Weights of a small contrastive image-text model: text encoder activation quick_gelu.
Rows from block 6 of the text encoder, named by matrix and row number. Each number is 50 + 12 x the weight over its row's rms, rounded and kept within 0 to 99. All counts start at 0. After the name is the row's rms in percent of the matrix's.
# q: attention query (text_encoder.blocks.6.attn.q.weight, 128x128), inputs 0-63
q.19 074:44 51 20 51 56 50 38 68 68 59 41 53 44 54 61 65 53 65 35 43 42 47 51 50 57 58 52 49 56 32 50 43 50 60 49 44 60 62 35 52 41 41 45 44 37 41 56 73 67 32 51 50 19 56 61 62 33 40 71 46 54 34 46 63
q.20 091:41 66 72 61 55 44 63 49 38 45 52 57 61 46 48 45 34 23 73 32 74 39 61 51 46 61 42 40 31 52 33 38 46 40 42 37 38 56 75 47 47 38 47 36 53 61 31 32 50 61 42 60 67 37 51 70 41 55 53 67 28 47 64 55
q.21 092:51 77 60 58 55 54 49 40 47 49 65 51 35 44 52 32 38 20 71 46 52 45 37 53 53 43 38 50 39 52 41 26 41 27 40 60 46 53 63 56 38 64 48 50 64 52 37 35 49 63 30 62 92 46 42 47 49 60 51 60 45 56 58 54
q.22 092:50 44 43 42 56 61 57 53 40 58 40 31 41 36 64 68 52 60 35 67 60 65 48 70 32 65 43 48 34 52 70 55 31 47 46 49 51 64 57 33 38 26 63 48 61 47 40 56 53 19 31 63 79 48 45 50 54 63 44 53 59 42 39 63
q.23 094:45 39 36 50 63 53 53 57 42 62 35 30 59 37 55 66 54 67 42 61 54 54 56 60 41 74 53 44 44 39 71 70 46 59 55 32 51 48 49 43 39 26 50 42 44 40 49 67 58 29 41 56 39 40 59 64 46 46 36 45 49 28 29 63
q.24 185:55 34 48 61 46 51 38 46 59 28 44 62 40 62 36 40 52 56 36 57 45 66 47 38 44 38 67 49 73 63 52 45 74 48 62 64 65 58 32 67 57 60 34 67 43 52 67 48 28 66 50 42 33 74 56 37 63 36 41 42 55 65 52 39
q.25 065:38 53 66 47 44 28 55 32 45 39 45 64 75 52 34 43 46 28 68 32 66 36 50 48 47 54 49 61 42 43 16 59 65 44 40 38 37 29 61 56 57 47 50 26 39 47 45 45 64 63 50 53 31 31 62 68 45 44 49 63 17 33 44 56
q.26 108:54 53 48 51 49 74 42 45 50 63 55 47 15 50 54 38 57 37 49 69 33 61 46 61 52 41 44 62 46 59 62 29 32 34 37 67 61 66 48 47 44 51 63 61 63 49 51 47 62 36 25 56 88 50 49 37 57 55 60 54 64 52 46 48
q.27 084:52 85 55 57 48 43 52 49 57 62 77 63 36 46 58 41 43 21 67 29 52 35 41 47 63 51 31 49 35 52 29 16 40 41 38 53 46 54 53 51 45 57 54 53 62 56 42 39 64 58 32 59 80 51 43 60 49 57 59 55 31 55 81 57
q.28 083:36 74 49 64 52 54 40 70 54 69 67 51 56 34 77 45 52 28 66 34 44 34 55 49 64 64 43 44 27 43 39 30 37 37 38 39 48 60 54 42 32 38 39 46 50 60 38 57 77 53 30 49 54 41 66 65 44 57 65 51 28 44 70 49
q.29 101:49 63 54 67 43 33 59 60 64 45 51 60 66 54 65 64 47 54 77 20 59 25 51 44 63 59 46 37 49 41 31 40 65 59 49 39 43 51 45 52 43 47 45 39 18 42 50 60 45 53 65 58 22 51 52 78 26 54 65 67 25 48 56 55
q.30 092:51 76 64 58 48 50 60 39 46 47 75 61 37 56 57 47 40 15 78 43 53 31 44 56 59 46 30 47 41 64 39 28 37 30 48 58 45 66 58 47 42 54 53 50 58 55 38 31 47 58 37 56 85 45 48 51 46 65 59 65 35 63 73 43
q.31 073:54 61 59 45 38 40 58 20 35 45 46 47 42 54 40 30 41 40 65 42 66 46 44 45 50 32 50 71 59 51 21 43 60 53 40 61 38 38 71 53 58 64 61 36 46 51 39 40 43 71 53 70 58 50 24 50 63 66 44 50 36 62 49 55
q.32 110:54 59 60 57 51 44 55 51 48 63 48 53 75 42 66 41 48 49 40 43 38 33 51 46 43 60 34 46 29 33 50 58 28 49 45 36 43 38 64 33 53 38 52 72 61 58 35 49 57 55 47 28 50 34 66 64 44 43 44 64 38 45 52 44
q.33 098:34 46 36 45 53 60 55 56 64 39 60 51 33 60 51 67 45 40 64 50 51 62 41 55 58 46 56 49 45 73 51 52 56 43 52 59 57 63 34 47 38 25 46 17 53 47 67 44 63 32 42 67 47 61 40 63 32 58 59 45 53 47 31 68
q.34 116:62 43 59 51 36 47 34 40 44 50 38 41 51 48 39 27 51 60 55 54 55 55 64 48 45 44 57 53 76 35 54 42 65 50 69 61 56 49 53 67 58 72 53 69 33 51 66 48 18 78 58 54 26 56 48 35 72 35 33 49 60 54 60 40
q.35 115:63 84 53 79 60 54 57 55 56 42 76 43 57 45 50 54 40 51 53 51 41 38 47 53 52 56 41 33 32 71 56 46 64 37 71 49 47 50 35 63 37 55 46 60 44 47 70 46 40 56 38 52 57 55 75 64 51 49 38 61 31 52 35 59
q.36 081:32 44 38 43 29 47 49 49 44 51 50 58 42 47 36 51 62 47 56 47 69 70 60 48 45 42 49 88 66 31 39 60 52 49 51 73 42 57 66 54 41 51 58 41 36 52 50 32 40 60 49 55 17 47 39 48 67 68 30 45 58 60 64 51
q.37 115:62 58 54 63 46 59 49 41 52 37 44 47 35 53 37 48 51 55 47 69 49 57 40 43 42 30 66 45 73 44 49 39 72 48 52 62 69 47 34 58 58 65 51 54 27 48 75 54 39 54 55 65 51 74 60 34 72 41 42 44 57 55 42 56
q.38 113:57 53 61 75 54 45 53 28 45 40 48 57 49 54 51 30 56 56 35 52 41 54 57 35 39 42 47 53 59 48 63 39 65 34 59 60 50 53 55 55 49 80 40 83 47 51 56 39 19 73 47 49 59 72 57 37 73 52 29 50 55 68 57 39
q.39 099:25 15 58 35 45 67 45 41 59 37 40 51 43 40 48 52 62 47 74 63 63 76 48 52 46 44 68 54 61 53 52 53 52 45 41 63 51 61 63 51 52 41 42 31 41 51 37 35 41 37 50 63 48 47 40 50 48 55 43 36 62 53 50 49
q.40 094:50 66 36 40 51 26 52 72 36 66 61 58 54 62 50 72 49 58 35 27 39 28 57 51 53 49 32 63 49 55 47 41 30 65 36 49 44 42 45 39 55 62 52 47 74 42 45 64 76 49 60 56 54 46 42 42 49 63 71 47 55 63 59 53
q.41 088:65 53 45 67 51 52 47 25 60 42 52 60 33 53 47 29 55 49 33 60 45 70 45 47 58 47 60 58 54 79 66 31 64 35 66 59 59 58 56 70 56 79 57 64 48 58 58 42 27 69 34 40 67 57 47 29 69 39 30 48 48 67 51 41
q.42 122:41 42 44 50 56 62 48 59 64 41 58 50 46 42 58 66 44 48 74 53 56 58 38 63 66 55 62 28 36 70 48 53 61 50 56 43 53 60 40 47 40 27 48 24 39 46 53 50 54 26 41 65 64 45 50 72 21 46 62 50 44 38 35 66
q.43 111:38 26 49 24 32 57 52 49 36 59 38 39 49 41 33 48 50 49 44 53 75 77 58 40 30 42 54 80 59 26 46 71 51 51 39 67 44 45 53 43 50 44 47 45 57 47 60 41 49 50 63 48 25 51 40 40 75 55 29 37 64 59 60 44
q.44 133:76 57 46 66 50 51 37 45 73 48 53 50 39 54 51 24 48 60 58 54 41 51 49 58 64 55 61 33 52 69 60 39 72 43 81 43 53 48 38 81 55 69 56 68 35 51 63 56 27 72 38 42 43 58 53 48 57 30 42 56 38 57 44 46
q.45 087:60 46 48 44 47 60 34 29 53 48 35 48 25 54 40 42 47 49 59 57 62 69 36 62 57 44 71 46 78 53 56 38 60 57 54 58 62 56 55 70 60 59 64 36 42 58 48 52 42 45 45 60 61 44 32 34 67 38 44 37 57 44 50 46
q.46 109:34 29 46 26 44 60 42 42 55 50 36 38 36 42 57 56 45 44 76 62 67 72 36 61 64 44 71 38 63 58 42 52 54 58 49 49 51 56 55 52 66 43 57 21 43 48 46 57 55 25 50 65 65 42 31 53 39 48 60 36 53 39 49 51
q.47 103:43 58 47 76 55 41 59 38 45 41 66 60 59 52 49 40 60 54 30 42 41 52 59 36 33 51 41 69 39 61 66 56 63 28 56 63 38 55 60 45 31 56 26 62 58 53 55 29 30 71 39 47 43 69 62 55 63 62 22 51 48 67 44 51
q.48 091:34 22 42 34 48 61 48 59 59 54 25 57 46 49 63 50 66 65 58 46 56 52 44 58 39 63 55 48 40 43 46 40 46 57 26 36 51 63 56 56 48 21 47 40 39 48 38 64 67 34 45 61 45 44 31 63 25 52 76 67 57 40 50 52
q.49 084:59 60 55 62 62 44 67 38 48 25 39 55 48 47 56 35 43 55 22 54 41 61 37 30 49 27 64 63 61 52 57 32 70 49 59 55 55 43 54 69 52 65 35 58 82 62 61 52 40 68 45 29 73 55 55 33 61 37 32 37 47 64 54 29
q.50 073:62 61 47 63 47 59 33 47 44 41 69 32 74 42 43 56 43 49 72 61 63 53 55 55 57 62 47 19 40 46 51 63 61 55 78 40 48 29 54 50 36 56 51 45 30 51 71 58 42 47 66 69 56 44 69 69 44 40 34 49 32 35 44 74
q.51 096:39 56 48 64 61 37 51 51 47 23 49 48 72 31 66 52 39 67 43 38 59 37 51 35 52 52 49 31 46 44 54 48 72 47 74 43 31 52 52 51 21 56 24 58 52 36 51 58 31 60 50 55 59 62 56 65 52 55 32 59 48 56 37 67
q.52 097:63 45 63 47 53 70 44 52 72 49 53 53 49 58 27 52 45 34 65 76 45 62 45 41 55 48 66 35 61 50 49 69 64 48 64 39 71 27 34 63 59 50 55 54 33 57 79 52 56 42 70 39 49 47 68 48 59 16 44 43 31 41 48 41
q.53 093:53 79 50 74 60 41 28 42 48 39 62 40 67 28 35 60 37 52 53 61 53 25 53 42 59 60 51 25 55 66 56 48 74 42 77 46 47 39 57 49 35 60 46 57 42 40 56 53 39 58 64 62 56 55 69 56 52 40 34 51 42 47 44 66
q.54 098:43 51 45 68 56 40 31 43 51 27 46 47 75 38 50 48 60 66 60 39 44 30 57 56 59 60 33 21 48 54 50 44 61 48 68 49 33 49 63 40 30 52 31 57 33 28 41 56 30 55 42 75 50 62 62 69 44 60 49 64 58 55 34 74
q.55 107:57 26 67 43 39 68 53 39 65 42 45 64 36 72 25 37 60 40 53 67 36 72 46 45 40 38 54 71 63 39 40 66 50 43 38 58 70 44 35 65 70 46 55 54 46 56 51 32 49 48 55 44 44 49 59 34 60 27 46 46 46 48 49 31
q.56 128:51 66 38 33 46 33 60 50 40 85 59 37 46 47 68 56 44 48 58 32 52 31 48 52 60 49 38 59 35 51 50 45 27 66 28 43 37 33 58 24 66 54 73 37 60 48 46 62 73 45 54 54 47 34 29 54 39 69 64 49 42 51 50 53
q.57 092:47 60 43 63 40 42 34 57 42 55 56 38 59 31 56 44 45 54 45 40 36 29 63 69 59 59 30 28 48 61 62 46 36 42 69 64 42 63 47 36 38 52 43 70 46 40 53 48 30 57 41 46 38 67 61 61 46 62 50 66 65 61 47 62
q.58 093:48 35 61 51 57 59 75 43 55 32 41 58 37 56 35 35 44 49 30 57 59 84 40 29 28 34 70 75 54 34 60 58 66 50 55 55 61 54 47 73 52 50 38 50 76 63 61 41 46 56 56 33 63 61 56 33 70 38 24 30 50 55 51 26
q.59 093:52 47 52 41 51 72 42 41 62 45 40 69 34 70 16 41 57 31 56 69 44 71 43 49 46 56 66 73 55 46 34 66 60 45 39 50 73 39 43 68 62 44 59 43 37 57 39 38 63 46 51 49 52 39 57 42 53 28 58 49 40 38 49 40
q.60 094:55 63 41 59 53 35 45 67 41 56 69 26 52 27 66 63 32 59 44 35 60 36 58 63 63 53 42 33 45 52 64 40 47 52 74 61 31 66 55 49 28 53 46 60 62 47 69 56 28 59 47 48 55 55 43 66 47 68 42 59 57 61 48 57
q.61 109:74 62 53 59 39 58 40 58 43 53 66 42 41 46 38 53 46 33 46 70 40 42 62 59 50 45 48 45 60 61 69 45 43 34 68 58 64 57 44 48 53 62 56 68 50 64 66 41 33 60 58 29 45 53 60 25 75 49 45 42 56 56 57 44
q.62 144:51 43 56 46 45 69 53 46 42 53 51 58 35 64 28 41 50 37 34 69 45 72 47 42 22 41 68 72 61 54 51 55 47 40 43 66 74 59 45 58 71 47 58 56 67 71 53 32 54 58 52 34 49 46 53 18 69 38 44 32 53 54 61 30
q.63 084:48 42 44 69 60 50 51 56 63 25 55 54 65 40 54 46 58 65 57 38 42 47 51 42 58 51 37 39 38 45 50 51 68 36 64 43 48 43 53 50 28 48 23 63 27 33 50 50 38 47 45 62 48 71 70 72 37 51 40 62 45 49 34 64
q.64 223:34 55 43 34 47 32 44 63 44 67 48 38 63 38 63 64 38 52 59 32 58 31 53 65 51 64 39 37 39 41 51 57 32 63 41 38 32 54 61 36 51 23 58 38 59 46 42 57 72 47 55 52 45 32 32 73 34 66 68 63 56 40 51 60
q.65 085:35 44 44 45 36 67 59 67 50 59 58 49 26 56 42 62 65 35 53 60 29 57 58 48 49 49 33 78 57 57 44 43 25 35 39 68 55 60 36 47 40 57 59 49 63 46 60 36 74 39 59 49 47 45 43 35 50 59 52 43 61 54 58 48
q.66 087:34 34 71 45 58 63 58 39 64 23 37 64 44 67 33 49 41 41 61 59 60 62 43 44 29 58 57 38 64 33 52 64 56 46 53 45 60 61 47 50 64 40 51 55 42 51 50 20 28 63 56 46 26 54 63 50 52 38 46 66 58 52 51 42
q.67 099:66 59 44 50 38 46 47 53 29 69 53 51 35 42 56 39 56 49 44 62 43 52 55 68 63 39 59 52 54 61 44 28 39 43 51 46 52 50 54 66 54 66 60 62 69 65 47 74 65 45 44 36 75 41 43 27 60 48 52 34 54 47 66 37
q.68 093:59 61 49 58 42 38 62 71 61 66 65 61 49 47 56 49 44 45 49 44 40 39 50 49 77 16 51 49 56 48 25 34 42 65 41 51 54 41 36 51 61 60 48 55 63 67 57 69 70 51 71 36 62 42 52 37 42 47 58 37 35 50 69 39
q.69 065:75 25 39 44 46 39 51 36 52 45 45 50 28 62 51 44 84 77 57 57 30 51 55 67 52 43 46 60 58 47 63 38 50 45 58 49 51 47 41 59 50 65 69 62 29 29 52 64 39 39 42 63 66 74 48 33 40 51 61 47 70 63 39 45
q.70 084:41 60 67 58 76 56 54 33 75 14 43 68 63 68 42 54 53 45 47 61 42 45 39 36 53 58 50 36 60 58 63 56 58 39 69 42 56 52 59 57 50 55 36 50 41 44 35 39 49 56 55 40 66 43 74 53 46 34 43 60 44 52 40 46
q.71 091:66 49 55 58 43 44 39 54 34 41 47 62 70 42 52 43 59 71 47 56 59 61 63 50 46 66 61 52 42 30 45 51 77 47 62 38 53 51 65 65 35 59 49 60 22 48 45 55 19 49 35 46 39 54 61 57 63 39 33 53 41 39 47 42
q.72 083:56 40 58 59 52 68 45 26 48 28 45 48 47 58 49 47 50 54 33 64 52 74 41 30 37 42 67 44 60 49 63 50 77 47 54 67 60 57 48 56 50 57 34 55 52 57 53 42 18 60 37 53 53 76 62 48 64 43 26 42 50 62 37 55
q.73 089:55 60 54 43 49 37 62 46 64 54 61 47 45 60 34 40 40 45 52 44 34 45 24 51 51 29 31 56 33 63 37 67 47 51 38 53 60 24 29 37 75 42 44 48 45 38 63 42 52 55 56 69 51 57 50 45 30 52 51 52 34 54 45 59
q.74 077:45 54 57 53 49 47 54 71 62 56 53 58 46 47 65 39 29 35 42 46 47 52 45 55 51 30 61 44 64 56 32 34 39 55 42 52 48 49 47 60 68 41 42 59 68 75 55 62 71 58 63 18 56 39 44 40 48 38 61 46 45 39 72 32
q.75 078:48 43 51 45 30 50 63 69 51 63 52 52 41 53 58 41 57 49 49 51 34 52 59 65 69 28 51 68 54 61 31 37 35 37 39 54 49 57 37 65 61 48 53 72 68 67 54 62 74 45 55 34 61 49 41 36 49 41 68 32 57 42 66 38
q.76 080:72 64 53 66 56 41 43 28 48 49 62 61 71 37 57 34 67 67 31 52 35 40 42 50 75 36 45 57 46 54 44 38 60 48 61 33 43 30 66 63 36 71 44 68 53 46 34 71 30 49 43 51 80 54 60 44 54 39 45 38 43 59 47 43
q.77 080:82 45 47 48 52 46 45 31 47 48 58 46 38 53 36 52 81 64 51 67 36 49 48 54 61 50 40 65 47 74 54 51 60 39 61 40 55 39 56 56 51 81 67 53 38 31 48 59 37 40 34 58 85 56 58 29 56 43 57 45 57 53 39 55
q.78 107:67 39 47 57 57 47 40 32 48 36 40 50 62 40 59 47 63 70 47 42 59 55 47 49 51 69 49 52 40 29 57 53 72 44 65 35 45 47 55 51 35 55 44 56 30 39 39 52 13 56 33 59 37 64 54 64 51 47 40 56 41 52 44 54
q.79 085:35 31 75 50 62 60 60 31 59 19 32 60 26 66 26 40 56 35 67 61 50 52 48 46 40 49 56 38 66 50 49 52 52 36 50 50 67 66 39 54 61 48 46 56 28 48 48 20 40 53 44 48 46 55 60 40 55 39 52 62 47 64 49 34
q.80 115:69 49 19 41 61 45 44 50 43 62 51 37 35 41 61 52 50 63 42 44 55 52 34 62 49 50 47 43 35 70 57 42 49 54 39 41 46 35 53 52 52 47 57 40 65 52 43 76 51 37 42 70 64 50 30 42 50 58 60 39 52 58 38 77
q.81 100:29 58 77 46 63 68 72 61 47 45 60 51 70 58 48 66 28 28 59 52 61 44 58 36 44 65 51 49 38 48 47 70 39 47 58 51 46 56 49 36 44 39 53 38 63 60 44 25 69 47 45 32 60 25 62 57 46 48 48 59 39 38 58 36
q.82 080:57 34 43 49 40 50 26 39 46 48 43 39 44 37 44 61 69 75 29 69 50 68 54 62 48 51 59 59 62 40 77 50 61 43 69 70 52 58 60 65 30 50 57 40 34 49 55 55 41 37 33 51 48 54 50 44 79 46 31 48 72 50 44 50
q.83 076:33 35 70 37 65 58 59 44 66 39 35 60 49 59 44 43 35 38 61 50 61 48 51 49 44 59 53 48 47 36 45 74 52 52 55 34 53 47 44 44 68 43 33 58 46 49 46 26 52 66 57 40 40 52 60 62 26 40 53 71 35 46 47 30
q.84 085:36 65 72 57 38 56 60 56 46 51 67 57 69 49 50 58 38 26 62 50 50 38 53 40 54 49 48 56 43 21 36 64 39 52 44 56 43 55 54 34 46 47 61 46 50 61 55 22 67 51 64 41 47 39 64 58 45 58 47 55 39 40 63 26
q.85 089:33 47 63 51 46 61 41 54 70 45 48 55 48 44 41 45 46 33 61 54 40 50 54 53 41 57 44 48 43 30 47 62 39 29 57 50 50 73 43 40 32 25 48 59 47 51 60 22 60 46 58 28 45 44 68 67 48 37 48 69 51 28 57 21
q.86 093:62 55 40 61 25 43 42 54 28 67 59 33 67 41 57 64 69 73 36 55 50 58 66 59 49 43 54 69 53 38 61 33 58 60 46 68 50 44 62 57 32 59 62 41 34 51 57 75 55 37 56 57 35 49 46 45 65 54 32 39 60 47 41 63
q.87 080:50 44 48 55 41 44 23 40 63 36 44 68 42 46 41 23 63 49 63 54 47 44 48 69 50 51 55 56 56 26 51 53 64 28 50 43 53 63 54 60 45 38 54 62 29 42 56 36 30 67 52 50 29 62 53 56 47 46 53 70 51 54 47 31
q.88 130:39 43 71 68 48 60 59 54 55 31 50 72 54 64 44 43 44 30 52 51 45 59 61 27 57 41 68 55 67 61 35 47 59 47 60 52 57 50 46 64 67 71 33 61 50 67 40 42 39 68 53 39 54 51 66 32 60 30 42 31 42 53 64 34
q.89 129:63 60 32 51 34 31 48 41 43 67 52 37 48 46 59 49 49 67 55 34 48 31 44 59 48 38 39 45 46 54 39 36 49 66 29 58 43 37 51 40 56 47 66 43 34 28 51 73 49 53 50 81 34 61 35 51 36 72 57 57 53 59 39 78
q.90 065:46 65 69 47 46 37 65 34 51 33 50 47 74 56 62 59 58 54 63 38 60 27 62 65 54 65 34 43 51 50 53 53 42 55 59 45 35 62 73 37 40 65 62 44 39 29 30 44 59 63 45 61 83 48 36 67 43 68 66 74 50 54 32 60
q.91 095:34 69 66 51 43 40 55 46 49 54 58 54 67 52 58 54 43 37 76 32 48 28 54 50 59 59 27 50 45 39 41 53 28 43 40 50 31 71 55 32 38 47 59 50 44 47 40 29 63 60 48 44 52 44 49 71 37 75 59 76 45 46 63 32
q.92 071:46 48 54 47 46 33 32 52 47 59 48 41 58 21 39 48 45 67 53 47 52 30 56 69 47 53 37 34 49 16 47 61 52 48 56 50 36 57 53 39 51 32 51 60 35 31 60 54 42 58 69 61 20 55 56 63 31 53 58 65 65 39 39 50
q.93 084:34 43 64 47 56 77 45 56 59 59 42 43 50 44 37 50 38 43 47 66 53 61 59 36 45 54 66 41 50 14 46 79 61 52 60 51 57 39 40 48 62 37 39 67 45 52 66 41 57 49 75 29 18 51 80 49 50 23 40 43 42 29 41 39
q.94 096:51 49 37 58 27 32 22 43 57 50 38 54 38 44 40 29 61 64 57 43 48 39 45 73 41 49 45 53 60 25 48 38 57 37 46 54 45 65 53 54 38 39 58 60 22 35 59 45 36 57 48 55 17 66 42 59 53 60 58 72 59 54 52 34
q.95 102:57 56 53 48 46 66 27 43 66 49 45 34 48 33 44 52 56 48 42 75 51 59 48 48 60 71 54 43 64 37 76 48 57 38 66 52 64 60 42 64 20 48 55 54 47 58 71 47 53 40 57 19 46 48 72 51 74 38 41 46 57 32 55 32
q.96 112:45 53 48 55 38 29 91 68 35 38 59 41 66 53 32 63 49 54 39 49 59 56 69 40 28 45 50 68 59 43 46 76 57 49 59 61 43 42 43 41 47 53 41 51 57 43 67 34 54 60 57 28 33 52 62 49 62 48 40 39 59 49 46 43
q.97 107:53 61 51 52 53 55 48 44 46 48 61 42 35 54 53 63 35 43 30 50 53 39 40 40 46 32 56 49 66 58 71 28 46 56 54 63 52 73 43 53 41 62 50 40 75 57 64 55 61 53 57 33 81 63 43 41 71 68 57 43 73 61 64 49
q.98 141:43 39 50 56 45 52 21 57 65 55 31 57 33 45 57 33 62 53 80 50 40 53 49 61 70 60 53 39 43 42 41 38 54 47 38 39 47 45 62 63 59 54 55 62 25 53 35 54 42 54 46 65 27 50 43 52 34 37 52 55 36 45 47 49
q.99 069:38 47 46 38 67 49 24 25 42 29 37 51 62 49 58 35 54 59 49 45 52 52 60 59 55 53 49 50 62 79 51 43 28 53 49 39 39 54 68 56 48 60 44 51 65 38 21 68 58 49 34 56 91 43 35 58 55 60 75 56 55 48 44 58
q.100 081:66 65 75 44 62 66 51 45 65 52 70 55 48 68 41 67 33 45 38 60 41 37 36 42 45 48 48 49 44 65 67 39 40 53 46 39 71 66 26 50 45 39 56 51 50 62 68 36 48 29 50 38 65 47 59 33 61 61 54 54 49 58 63 36
q.101 056:75 40 61 51 45 64 60 69 71 53 50 61 29 60 62 43 54 55 64 48 46 58 58 49 67 49 46 46 53 63 52 32 42 67 57 34 74 52 15 73 47 68 58 54 24 56 73 55 43 33 50 37 22 51 49 33 44 38 70 55 38 49 47 31
q.102 089:52 52 66 59 46 52 39 44 62 70 48 63 32 55 56 28 62 41 55 53 24 41 24 57 52 49 46 41 39 34 52 47 48 35 25 42 65 56 44 51 65 40 62 65 30 59 45 32 34 50 48 57 36 57 57 40 39 37 59 55 43 60 50 39
q.103 096:43 63 64 35 60 58 45 33 36 44 50 40 58 46 46 64 31 47 30 51 61 50 52 47 39 52 54 50 63 61 61 39 40 60 49 52 47 66 59 46 35 45 52 26 76 48 39 56 79 40 47 44 96 42 43 50 60 64 65 50 70 50 61 60
q.104 142:43 42 54 49 52 54 36 49 46 62 40 53 56 37 52 46 64 52 74 47 52 49 51 70 57 63 45 43 37 43 38 50 50 47 39 37 37 41 81 53 49 36 64 46 29 46 23 55 49 42 44 81 46 30 47 62 29 45 53 60 37 34 44 55
q.105 108:61 55 46 57 53 66 47 46 55 45 65 49 39 65 41 55 43 31 35 61 45 50 37 39 43 35 51 43 57 59 66 44 48 47 54 60 73 64 19 51 50 50 45 46 65 55 80 43 58 47 55 41 55 67 58 35 66 51 51 46 56 69 46 57
q.106 105:63 56 50 39 53 51 70 60 50 47 73 44 48 63 45 58 42 57 29 55 49 49 55 33 54 36 52 63 50 73 54 59 51 55 65 55 57 47 15 53 38 66 45 43 68 56 82 55 64 55 52 21 57 59 52 42 62 58 52 44 59 52 56 37
q.107 060:55 37 32 48 37 57 15 70 62 51 40 54 28 58 60 40 62 66 61 49 40 64 56 66 63 58 60 34 62 61 46 31 59 57 62 44 55 50 34 68 56 63 54 73 36 56 52 80 41 51 52 55 26 60 31 54 40 39 58 56 43 47 57 57
q.108 056:52 54 62 48 52 64 19 43 62 32 48 48 49 61 59 34 33 58 50 48 51 50 51 44 69 55 61 33 62 81 69 29 48 56 72 39 54 53 36 68 37 69 40 58 43 73 70 63 46 56 47 23 61 61 39 46 62 56 64 48 53 53 68 40
q.109 098:43 51 55 58 51 61 13 33 61 60 37 56 32 47 54 35 51 35 59 50 38 38 32 60 53 57 51 22 48 30 55 33 50 37 27 43 50 59 57 56 56 31 58 60 34 58 38 47 43 51 59 62 43 56 44 50 44 42 56 58 46 58 52 50
q.110 079:69 40 40 56 55 51 30 47 65 50 40 59 45 63 47 23 64 52 55 46 35 61 49 59 59 48 46 37 46 59 40 45 55 54 54 42 62 30 49 56 63 69 58 75 34 49 39 51 32 49 42 57 33 52 56 39 35 34 44 54 40 57 44 47
q.111 076:61 36 67 46 50 60 48 70 75 52 46 59 28 63 61 40 63 40 68 51 38 42 47 42 73 47 47 44 38 52 30 39 47 54 46 38 73 49 36 62 60 66 58 62 22 57 62 51 36 46 43 45 20 49 43 41 27 35 60 66 30 45 53 31
q.112 138:48 42 53 67 46 63 47 36 70 36 40 65 37 47 57 23 53 46 41 62 32 65 26 46 45 40 73 47 59 51 52 34 56 42 36 52 63 61 52 60 46 34 45 59 50 59 42 53 50 40 42 48 68 69 57 46 49 33 48 48 42 41 42 45
q.113 090:48 44 62 57 60 65 54 41 40 30 54 65 62 54 43 53 60 35 54 60 55 67 61 23 60 58 67 66 57 52 52 51 60 42 69 50 51 40 66 61 47 74 32 44 42 65 36 36 37 43 34 46 43 49 74 39 63 41 21 38 42 53 49 44
q.114 107:45 53 42 30 62 44 46 52 53 73 41 33 27 40 58 42 33 48 65 40 68 40 51 55 52 62 32 39 32 55 60 53 38 48 58 37 40 39 35 47 63 50 48 61 68 46 58 45 50 62 42 59 47 54 43 58 50 68 61 48 44 73 56 67
q.115 089:50 56 40 46 50 32 58 46 49 45 65 44 42 55 44 69 60 62 46 44 44 41 60 64 50 52 38 61 54 70 52 54 39 53 42 59 56 62 41 28 27 41 57 35 54 21 52 67 74 33 54 52 44 58 37 58 42 67 71 60 63 36 32 66
q.116 118:67 48 60 61 55 51 50 32 48 52 57 72 58 66 53 30 65 44 70 46 41 45 62 56 68 52 49 50 42 49 50 54 56 45 60 40 47 25 67 53 65 72 65 64 28 47 35 38 28 62 45 58 47 41 55 43 40 37 42 49 30 62 47 36
q.117 162:47 64 52 51 63 47 57 51 44 57 51 53 59 38 63 62 45 51 53 39 57 30 45 52 40 66 46 39 24 41 45 50 44 52 32 28 37 47 63 27 40 31 53 36 49 48 32 52 54 37 43 56 60 40 55 68 36 62 58 60 32 43 51 59
q.118 107:60 40 58 38 38 39 38 42 43 56 36 48 56 66 44 36 44 60 68 41 60 52 71 51 57 49 43 42 63 45 58 61 48 60 68 59 46 42 57 65 75 69 58 68 44 45 54 39 33 78 50 57 26 46 36 40 53 52 42 51 66 61 50 42
q.119 077:50 56 36 68 61 58 64 41 60 39 68 62 40 59 42 56 63 37 43 60 37 56 55 38 51 46 51 71 36 79 46 53 62 34 54 59 68 46 53 42 31 56 51 36 42 42 42 47 56 17 39 53 57 54 67 56 50 46 42 43 38 43 31 51
q.120 069:47 59 28 30 49 35 50 57 55 81 60 34 39 47 70 68 39 44 59 44 75 34 51 52 65 42 53 29 49 48 49 50 62 71 43 43 47 32 32 36 75 64 54 36 60 49 59 61 63 53 82 43 37 59 34 56 41 67 67 25 55 71 65 63
q.121 102:43 38 59 41 40 42 51 53 35 38 46 64 73 53 43 48 51 66 40 39 59 65 62 55 44 64 48 81 61 25 35 59 51 63 68 59 42 54 68 79 43 53 47 47 49 52 43 52 48 65 40 47 43 31 44 55 56 40 33 57 59 23 57 34
q.122 066:46 58 66 78 57 57 53 53 59 36 69 56 73 41 39 68 57 28 54 62 33 34 49 44 52 65 48 58 54 36 51 48 46 36 54 51 56 64 59 46 21 40 43 45 41 50 39 36 47 38 55 37 57 44 74 56 55 58 35 52 52 40 54 50
q.123 161:41 63 53 46 53 35 60 54 34 55 50 44 69 47 56 65 47 53 48 38 56 31 56 60 42 73 33 53 36 42 41 53 35 55 35 41 39 57 60 35 31 35 56 34 55 38 37 50 67 43 40 54 58 32 47 68 42 66 66 74 48 32 56 61
q.124 102:39 50 43 42 71 47 56 63 40 50 50 28 61 38 50 72 40 56 46 53 66 42 61 46 40 60 43 47 41 43 58 57 44 53 66 40 36 48 52 38 42 49 40 41 65 51 46 56 54 42 43 42 64 41 55 54 57 65 45 40 53 55 35 67